A small multi-label image tagger, trained from scratch: arch convnext_v2, widths [64, 128, 256].
Rows from block 6 of a small multi-label image tagger, named by matrix and row number. Rows with one number belong to one neuron. Each number is 200 + 30 x the weight over its row's rms, rounded and kept within 0 to 999. All counts start at 0. After the name is the row's rms in percent of the matrix's.
After each neuron's rows are labels from the 100 images, of 14848, where the neuron reaches its highest value: "strongest on" is what is common among them. Only what is clearly more common there than usual is listed. The data: dashed paths with two dots that lie on the same path or on different ones. In brackets: how many of the 100, against the usual share in percent.
# fc1: MLP up (model.blocks.6.mlp.fc1.weight, 512x128), inputs 86-127
# fc2: MLP down (model.blocks.6.mlp.fc2.weight, 128x512, transposed), outputs 86-127

fc1.24,088,200,209,227,173,177,200,200,219,206,207,200,153,282,200,200,200,237,138,221,114,222,200,217,222,187,199,200,200,200,200,200,162,163,225,154,198,219,205,124,200,175,223
fc2.24,079,233,244,200,184,184,200,169,237,182,161,193,216,264,226,194,223,200,200,182,223,221,159,220,200,222,134,200,200,200,182,137,209,188,200,193,247,153,178,152,278,109,207
strongest on: long paths (63 vs 33.7)

fc1.287,101,195,169,200,189,219,240,240,200,245,177,269,200,200,183,200,206,278,200,163,297,200,202,236,200,198,169,178,200,207,162,154,175,200,200,165,214,220,195,200,203,200,200
fc2.287,101,221,200,197,177,216,200,233,200,200,226,200,154,223,170,228,165,209,154,280,192,242,257,186,185,216,200,172,200,157,218,222,231,213,235,175,205,168,200,195,207,239,200
strongest on: many distractors (82 vs 50.3)

fc1.375,112,200,200,200,165,192,165,178,196,200,233,206,200,246,230,200,219,193,200,268,191,165,200,200,170,240,261,203,200,218,173,222,209,200,200,210,158,200,229,245,210,259,200
fc2.375,118,199,200,260,181,92,200,173,191,217,204,181,182,206,200,197,179,200,247,165,172,194,136,200,191,218,200,200,215,200,200,179,195,185,200,184,200,178,200,200,217,200,191
strongest on: many distractors (77 vs 50.3)

fc1.269,091,228,192,256,266,170,187,178,181,200,238,222,134,233,195,257,200,166,225,147,170,200,248,254,201,197,196,235,217,150,187,210,215,200,200,188,200,224,211,239,200,200,186
fc2.269,105,179,200,185,200,200,200,180,231,200,200,239,231,228,241,167,200,189,191,258,196,195,231,178,231,150,220,148,222,200,177,115,170,200,161,200,202,239,209,200,187,170,181
strongest on: long paths (74 vs 33.7)

fc1.195,135,230,177,200,259,195,240,175,197,193,200,197,132,182,200,203,202,223,237,200,244,198,122,186,200,260,200,216,186,172,140,225,183,194,200,205,177,207,226,200,244,199,200
fc2.195,163,200,200,177,158,233,188,175,175,171,200,209,200,204,234,164,206,161,150,211,203,200,200,273,200,228,131,209,200,219,201,200,166,173,200,217,234,228,200,144,198,211,167
strongest on: long paths (65 vs 33.7)

fc1.13,107,149,176,236,200,200,243,189,200,256,138,235,200,244,178,167,201,200,200,196,200,200,170,173,206,151,200,200,224,200,200,190,215,240,200,158,184,200,200,200,208,243,188
fc2.13,096,217,200,200,223,275,200,205,214,258,217,237,185,212,228,229,175,200,121,242,161,166,249,139,200,200,189,195,200,200,200,175,185,169,200,208,231,200,200,237,210,214,174
strongest on: many distractors (89 vs 50.3)

fc1.196,104,200,187,191,175,187,169,200,161,184,185,206,236,178,167,200,187,228,201,261,236,200,172,177,220,200,181,224,173,194,176,186,157,200,164,139,200,200,235,200,200,148,165
fc2.196,133,200,200,174,200,200,200,200,186,170,188,200,230,167,235,158,210,162,153,200,222,180,200,200,200,174,184,182,219,219,216,200,170,200,200,241,221,238,190,160,200,200,154
strongest on: long paths (62 vs 33.7)

fc1.313,087,164,200,200,137,124,246,200,200,260,229,231,195,200,200,200,178,236,186,244,225,200,191,171,200,156,200,204,200,173,47,200,200,143,200,221,217,219,234,200,200,232,212
fc2.313,085,200,200,156,163,200,212,165,210,221,219,207,185,189,200,166,212,160,197,131,200,222,159,234,200,238,172,286,214,200,208,200,200,185,293,200,237,200,200,200,249,184,178
strongest on: many distractors (82 vs 50.3)

fc1.393,095,218,200,187,127,212,200,179,194,200,200,168,200,216,225,144,210,200,142,200,228,200,180,200,188,172,200,194,200,235,236,174,170,200,200,214,179,145,184,200,179,252,210
fc2.393,114,152,168,164,143,184,200,141,197,200,200,177,232,174,223,182,200,200,184,200,200,200,206,197,200,172,204,157,247,247,200,200,154,200,176,257,200,200,200,208,210,221,181
strongest on: many distractors (81 vs 50.3)

fc1.246,077,204,165,215,200,242,200,232,200,200,200,211,181,146,156,200,200,200,272,100,165,200,198,208,177,149,155,221,182,190,200,153,206,200,163,158,200,246,200,200,173,269,200
fc2.246,102,194,210,200,200,200,200,183,200,195,200,188,181,200,200,200,170,200,209,225,231,200,200,209,209,197,214,200,224,156,213,241,227,261,178,253,200,200,216,218,171,247,200
strongest on: many distractors (86 vs 50.3)

fc1.88,099,178,200,256,200,228,249,191,176,189,137,131,231,209,200,231,200,200,200,248,219,200,200,213,200,173,211,200,198,227,217,199,229,237,155,193,200,200,246,256,200,200,160
fc2.88,102,200,163,200,175,245,207,200,219,218,216,208,190,200,204,236,200,200,153,200,191,182,222,200,200,200,200,200,208,200,141,249,166,222,201,200,282,201,216,200,195,192,220
strongest on: many distractors (78 vs 50.3)

fc1.148,122,209,207,150,183,224,206,229,144,200,227,222,211,236,222,199,200,211,241,208,226,245,149,200,164,211,200,200,212,229,210,200,131,204,200,230,132,200,200,200,215,161,191
fc2.148,117,224,200,332,163,128,225,200,195,214,182,228,232,214,131,190,189,200,208,220,200,242,201,180,194,179,200,166,207,200,200,223,210,190,168,184,107,222,226,200,204,200,194
strongest on: long paths (74 vs 33.7)

fc1.166,085,191,200,178,192,215,171,214,127,200,238,200,200,221,237,200,200,149,200,224,276,200,200,212,180,200,182,200,200,205,207,200,158,224,213,200,200,241,166,185,192,169,200
fc2.166,081,174,259,286,171,178,200,200,175,211,219,200,188,200,200,200,170,200,172,192,200,202,200,186,231,188,200,194,206,185,228,200,186,168,169,248,164,200,200,167,200,235,155
strongest on: long paths (69 vs 33.7)

fc1.45,079,200,190,206,128,130,155,190,200,194,200,117,232,192,200,200,195,260,190,242,217,137,200,179,201,200,200,170,200,238,205,200,224,200,244,200,195,200,261,179,200,232,174
fc2.45,068,221,162,150,134,89,144,229,243,204,232,200,200,200,238,187,190,179,200,187,209,194,148,190,165,205,189,200,210,257,215,210,175,200,200,211,277,200,157,157,194,171,200
strongest on: many distractors (87 vs 50.3)

fc1.152,134,195,141,194,238,218,234,195,200,200,159,174,200,197,173,199,167,200,208,200,200,200,165,207,200,130,162,200,200,200,220,187,200,224,195,186,200,200,242,202,218,164,223
fc2.152,134,200,200,200,200,301,222,200,238,216,200,190,200,216,174,180,200,168,160,257,255,162,246,179,165,200,200,211,200,194,203,287,200,165,253,200,200,186,200,267,166,200,200
strongest on: many distractors (76 vs 50.3)

fc1.509,070,224,200,184,200,200,168,200,200,135,258,244,200,200,200,200,254,215,144,200,182,124,200,184,195,259,200,253,272,200,200,200,180,252,200,200,157,200,200,182,242,204,195
fc2.509,075,200,229,229,200,151,200,208,200,200,222,200,240,200,249,200,155,167,220,233,119,153,231,200,239,219,159,200,234,222,200,200,200,225,250,228,164,159,200,176,177,220,243
strongest on: many distractors (90 vs 50.3)

fc1.498,093,201,175,193,200,200,200,177,163,200,200,133,200,200,212,234,237,210,176,200,149,220,200,282,200,169,160,235,244,226,223,229,202,236,181,198,224,240,206,181,236,261,170
fc2.498,087,200,186,207,176,200,207,207,184,200,200,200,200,187,200,203,200,200,217,171,262,261,119,200,166,184,225,210,200,200,193,200,187,194,171,237,226,172,200,170,238,200,200
strongest on: many distractors (85 vs 50.3)

fc1.401,089,146,194,206,200,200,200,148,229,220,195,200,144,191,225,209,171,200,193,243,267,178,200,200,233,134,248,200,200,200,200,200,200,200,174,192,245,141,200,200,200,200,176
fc2.401,098,206,215,163,187,273,229,212,217,194,198,196,230,200,190,186,191,150,114,145,216,200,212,208,202,200,136,238,200,200,198,200,200,200,219,200,243,173,193,200,239,200,200
strongest on: many distractors (88 vs 50.3)

fc1.112,090,200,208,204,207,165,200,186,186,216,200,200,224,183,165,169,214,200,200,277,233,157,267,200,178,192,148,200,200,200,200,190,215,190,267,216,239,184,282,200,200,213,172
fc2.112,080,158,200,113,178,200,209,181,212,170,200,156,217,187,220,200,204,224,200,200,227,200,200,200,200,200,200,173,201,200,200,195,200,200,158,200,314,224,211,227,193,229,176
strongest on: many distractors (87 vs 50.3)

fc1.484,109,244,200,232,191,251,224,221,209,208,163,224,134,200,200,219,156,222,192,204,253,252,252,237,200,217,135,186,223,187,148,263,210,191,156,158,175,204,233,242,200,203,206
fc2.484,107,178,216,200,234,168,200,200,200,200,221,186,200,222,200,200,167,200,236,200,170,252,187,200,178,204,200,208,201,164,217,262,243,200,223,200,200,184,200,248,234,162,227
strongest on: many distractors (90 vs 50.3)

fc1.9,102,200,223,272,269,175,216,173,212,158,200,195,147,200,200,234,200,202,212,144,170,176,228,252,200,200,197,249,200,158,187,206,200,213,257,218,232,169,211,200,229,200,169
fc2.9,132,191,185,189,155,179,167,200,212,159,173,224,239,200,228,173,213,168,183,200,201,200,194,226,224,200,200,173,209,200,190,135,175,200,188,219,187,244,219,137,215,215,172
strongest on: long paths (60 vs 33.7)

fc1.254,076,229,215,200,276,170,227,200,187,200,211,200,200,245,185,272,200,160,204,184,200,202,254,260,177,200,226,223,200,200,200,202,200,225,200,170,198,223,233,200,195,200,235
fc2.254,073,223,169,127,158,197,280,200,200,200,174,244,224,169,200,200,223,200,200,171,235,228,200,200,200,217,226,200,182,195,188,150,154,252,133,220,217,200,204,137,210,200,200
strongest on: long paths (71 vs 33.7)

fc1.495,100,177,200,215,169,170,164,223,143,149,200,192,189,221,157,175,189,200,214,258,243,200,200,182,183,200,151,235,194,200,212,167,166,229,133,184,197,224,235,166,200,200,190
fc2.495,112,184,234,196,200,267,209,193,196,191,175,200,200,200,201,169,200,129,139,254,253,178,200,232,200,180,200,200,202,216,233,200,170,205,249,227,236,218,227,216,200,200,146
strongest on: long paths (71 vs 33.7)

fc1.135,092,223,200,245,267,158,174,199,163,97,231,200,133,222,200,255,208,172,200,149,173,157,235,249,205,230,194,200,231,149,178,219,200,216,195,169,200,257,191,200,172,158,221
fc2.135,106,200,226,161,200,209,200,174,223,180,200,212,230,200,200,201,191,200,195,200,182,163,243,200,241,200,204,136,200,232,171,112,146,176,179,200,200,200,198,196,189,187,211
strongest on: long paths (64 vs 33.7)

fc1.278,097,178,200,254,200,200,235,200,200,207,245,200,200,200,187,187,236,198,152,200,182,181,200,207,200,177,218,176,200,223,200,200,200,166,201,156,213,200,200,161,225,200,252
fc2.278,094,239,261,156,200,200,216,190,200,219,200,200,223,251,217,194,200,145,148,204,232,200,187,241,200,235,118,180,192,173,203,112,187,199,211,182,191,164,200,200,200,181,181
strongest on: long paths (60 vs 33.7)

fc1.372,112,235,200,204,182,183,230,200,200,245,219,160,200,200,200,168,212,205,213,165,188,219,147,200,216,235,224,198,200,200,149,229,220,177,214,215,185,131,194,176,200,172,122
fc2.372,123,184,200,161,181,226,183,173,202,186,200,170,226,200,200,174,206,200,177,228,163,221,174,238,238,187,183,191,200,204,141,116,176,164,188,223,246,195,221,186,197,168,200
strongest on: long paths (69 vs 33.7)

fc1.433,061,182,186,200,189,200,200,234,200,200,256,155,200,209,107,175,209,200,205,200,188,165,252,210,227,217,198,209,268,200,200,200,169,239,199,200,200,186,200,202,249,254,204
fc2.433,066,200,175,180,200,155,161,236,200,233,233,176,200,225,202,200,200,200,186,184,210,200,238,221,225,202,188,200,181,182,220,132,200,152,200,263,179,200,200,200,200,189,237
strongest on: many distractors (79 vs 50.3)

fc1.310,099,200,230,200,130,200,229,200,194,249,150,162,168,200,226,200,224,238,204,142,200,250,210,200,186,169,242,204,203,200,176,170,152,233,289,200,207,200,200,227,200,216,244
fc2.310,108,175,195,200,200,118,180,187,199,200,170,211,230,145,173,200,196,227,213,190,199,175,234,214,200,222,200,200,200,232,230,202,252,190,181,223,200,227,211,200,153,300,200
strongest on: many distractors (82 vs 50.3)

fc1.497,131,241,200,175,200,200,200,179,184,200,200,170,158,193,247,194,200,212,166,200,200,200,161,200,161,209,234,221,227,241,177,199,200,205,200,200,174,238,200,243,206,244,200
fc2.497,132,193,214,281,167,85,205,213,194,213,188,176,180,195,170,198,200,171,232,156,216,258,154,232,200,200,188,223,200,148,239,212,200,200,168,200,200,217,172,188,241,182,208
strongest on: long paths (61 vs 33.7)

fc1.89,103,217,171,213,181,178,205,200,183,200,185,196,154,229,227,200,228,188,195,225,229,159,130,170,200,198,186,224,176,200,140,238,218,185,171,180,174,200,200,273,256,223,145
fc2.89,117,178,201,120,146,242,188,167,200,200,200,200,218,153,200,179,200,166,200,243,200,160,172,245,231,193,145,184,210,220,214,139,161,200,209,220,200,181,226,179,188,256,172
strongest on: long paths (71 vs 33.7)